python train.py --attention=true --loss="mse" --optimizer="muon" --ema_decay=0.995
Rows from block 2 of a small model that predicts nearness at each pixel, named by matrix and row number. Rows with one number belong to one channel. Each number is 128 + 32 x the weight over its row's rms, rounded and kept within 0 to 255. All counts start at 0. Numbers have three digits each. After the name is the row's rms in percent of the matrix's.
After each channel's rows are labels from the 100 images, of 14976, where the channel reaches its highest value: "lies over" is the class under the peak. Only what is clearly more common there than usual is listed. The data: rendered rooms with furniture.
# convs0: first 3x3 conv (model.enc.0.2.convs.0.weight, 64x64x3x3, each kernel summed), inputs 0-63
# convs1: second 3x3 conv (model.enc.0.2.convs.1.weight, 64x64x3x3, transposed, each kernel summed), outputs 0-63

convs0.2 092:121137070120083114075158078183095152140131103085140070131125166060120142131101103064098102102127113160126106135115107088118086069057113122136167104140098080078077091115136139126129137151094130
convs1.2 093:100136120154162166174159165118171060070117141166100174119111130088119119113138115114158176096118176105153127112116162160218122167116182127169122081169133144140134141073141108195139140113146165
lies over: trophy

convs0.8 069:131125034157138185108140091103103096106105150104164157120139051155172104123137131118134089092079093136091109139105098167106101127129116125084093160089114071117140132082145094092124073138098068
convs1.8 113:134145145148114105137063176144162135081125168025094105098138196085147078125114146134130113153161140157167101126103144065134142112139156133126133113139107164074108120132124138158151201169145184
lies over: wall

convs0.23 095:138086115109079080141177155148060095101087117114141086076109102190113090101133171073059122098145118099153150134113095151122113162182114137126094129061190147112111141145104125113116081154128140
convs1.23 094:112144137150198176109131125098193143175155131156098147174135162094148141149122077159155121141098119147106149111155202054180113117057102109092122106166100083139160162159162124144147165131103136
lies over: floor

convs0.25 125:130136117120121127148140075118145134133137117114127087115168117179115158145066163182169120140147092112181183155194179161110104083105183089131115125165163220145111134088121124083081148146150113
convs1.25 117:085096129111104155073087140155154137130126135055084140127168124119172128095196127118075130150134149148105108093100091097086147171186135110063124179066061104152141112110097150108124103111118104
lies over: barrel

convs0.15 109:111115108133140094109126105125131137091120152030153139113085123134128093125102090078081113101071137101106073134115153198173155095145106122114101123112125006104150138150135090129157120127119101
convs1.15 085:143102130132073155177162143081166089062181072177092114137163135123119090156142111130135110099116109106161184070137082033105130160104152174123153106120136118163108081107130117130096129104141133
lies over: flower; trophy

convs0.0 088:138111058134166141106138142118098111135063179120152125068089089104092126108140146100113118088177092125103091066091132123161135114091146129070143067096124072101049149123181117113113131134119105
convs1.0 094:076120164063090150077113135107148114117188128177112119141167108145101178090138076117085125117089104140148152163183101171101117108194117130181145127190103105146153156124089112139146104078099094
lies over: wall

convs0.11 091:097097138107088122043136127097151076114143094090081101152166110152114118096146185092148098194161149144144117080113172117112134082097129128108156161152143185141091180120097118084107095088081149
convs1.11 091:128135120153118169092081131180114126148110146109192102113057205107143073141128127126106148108079096110125101151124140123124133097166123068153193089159136130107138117085138182159183186151173122
lies over: flower

convs0.14 131:167137087143124123109120173133150128170087123099127124114066154087110156144065096124075097099111126159050151131056110123153140149155129176131113089099131050134091127143144182122161080110079131
convs1.14 097:101083175092089140092095123161137150098084152093090117136176102087166086094169104115123163060123135080145088102102116149165085108110067096124137165095087091136086114111162084128143093091123090
lies over: ceiling

convs0.44 085:146109049175148134110094121127098146128090078125126186118135096127145109105045138130101113113065085108127093097108129129096115102113154099097097075108094110105093144092160203081136140115080089
convs1.44 138:091114126110093057084150140092144042143165150152089067116104105087078160170179121090091147130104083126079178105126140103119117125145131130147141123158131102138122099161072116161125071118148175
lies over: wall

convs0.6 103:109094129147114084055133110136111155162088154146131118143137133062087145104108087123146139107085092107102107103075112098104102077088144130077115113077148056153072119110131176125110065088137082
convs1.6 085:145147139123149123128150093123129156059113106043073159057123141142083039105091182161139104143129102115158141114125113118109180164100131122154160082139139121146100091120122115120171162161116192
lies over: flower

convs0.50 117:080182059150129154088132101111110131150135165117106111196121123099120120129059113131107119131103157115096104090140154074095063100100085091138140084107118133065084122064094175132086106134133147
convs1.50 101:172114188135130131114136109130117147161104125106234169104180117162137156164126152101150142191146165149144174123130141066153141111134124188087120166124186153180161166165119127113095171138150144
lies over: flower

convs0.1 099:128125088116079095144163076105123159136119149132110103081152158070179097161075148103038140118133109144076160097128177144157121138122167130084120137112093042108084132090127137105136099127100169
convs1.1 083:099089108176085170115111168120157139137123092112157127165099141121088138083199091115151105078077136163134165167059070164149117094095106115147124107096170114129091144132102117174159163142174080
lies over: flower

convs0.3 129:070118067162115159083077100135100110092093139100112132058162135154142128136071130085170070122118166112118116107091122119087119101140125107092085055109091155076132144116096130087143117129118061
convs1.3 098:187091122117097070126108142062157126122144130107094116132135081107104095129124161091112122120115085159113138116105080137109092144105079144143100209114121087183095065127155169055102097139099085
lies over: floor

convs0.55 088:123112142141167180111141109152113136122109100089115142202091152145164120100052161093208130091078070097107135138148117132160107093107106165079120097138167115190073139078116153138133098115147142
convs1.55 103:148130136128135109140059094138121179104115106134120124060158140110116146159167124166087123141119164058163133127129119035112146141109201109152130140152115127056117099185151141140095179168167102
lies over: ceiling

convs0.54 082:131098074109159134127126070121082129102134133082119101166055088097134153120112128081140072140138087111116130088095066142137118120097172122121226122163101121090122190082115111161110093141147138
convs1.54 127:137106125087108092159118142155126136224142130162174156188086122168162112074154047212144173142135143135104146172087112109142163140136125122118142096112156087128092113125110163167145141161103111
lies over: floor

convs0.38 101:162106080086072122000172064135100146085109153105119149156199135151093124137130163108152131134110091182131137128108106146115160108143135102136142149130151118151116130121144190101130175114146093
convs1.38 109:088115107182136108219129093137113087163167106144133113122060123087151160162066090111134105084114090077158122138168109094128117138106106092114126098111090097082148107081131114159096068112166142
lies over: wall

convs0.39 092:162134120158148192104097089077147118119138107116085115179140087061121154153153116120103069105161142138113134098165134089101130129134129108044153130196114097126102121092152173090085150071118079
convs1.39 110:086064135134144053130165113141127176128118123149173154076144119154098137079142107158134107112065108072108096134101088076125148129096132096168124104096178134091081115161136117181169095167148175
lies over: floor

convs0.48 083:126136044123136058111147114136168105132115147076141134075154149068170105093108126127120116057107161133088143078143081145133129116112160093170083110117161105111093150040125110097150097109139120
convs1.48 070:126141179126112163069109145067128183108094181133108126107124163185086159121074122167137122120156078087137157130147106167093146129123130122118146122213060098120095104184103159140093103156110106
lies over: wall

convs0.45 102:187066097115108137095099062130145104068056128077136151067131131087119134164162111154080110120097077099141125070108108106123117141131116098093117120097121160071106092170144104162165100122100136
convs1.45 087:112175140102093179112140178121126124133144078158119094171184086131135118149067118070103145123116181119097133203121103088090122091082102150099126125105138098202135129081101173110112113170130089
lies over: ceiling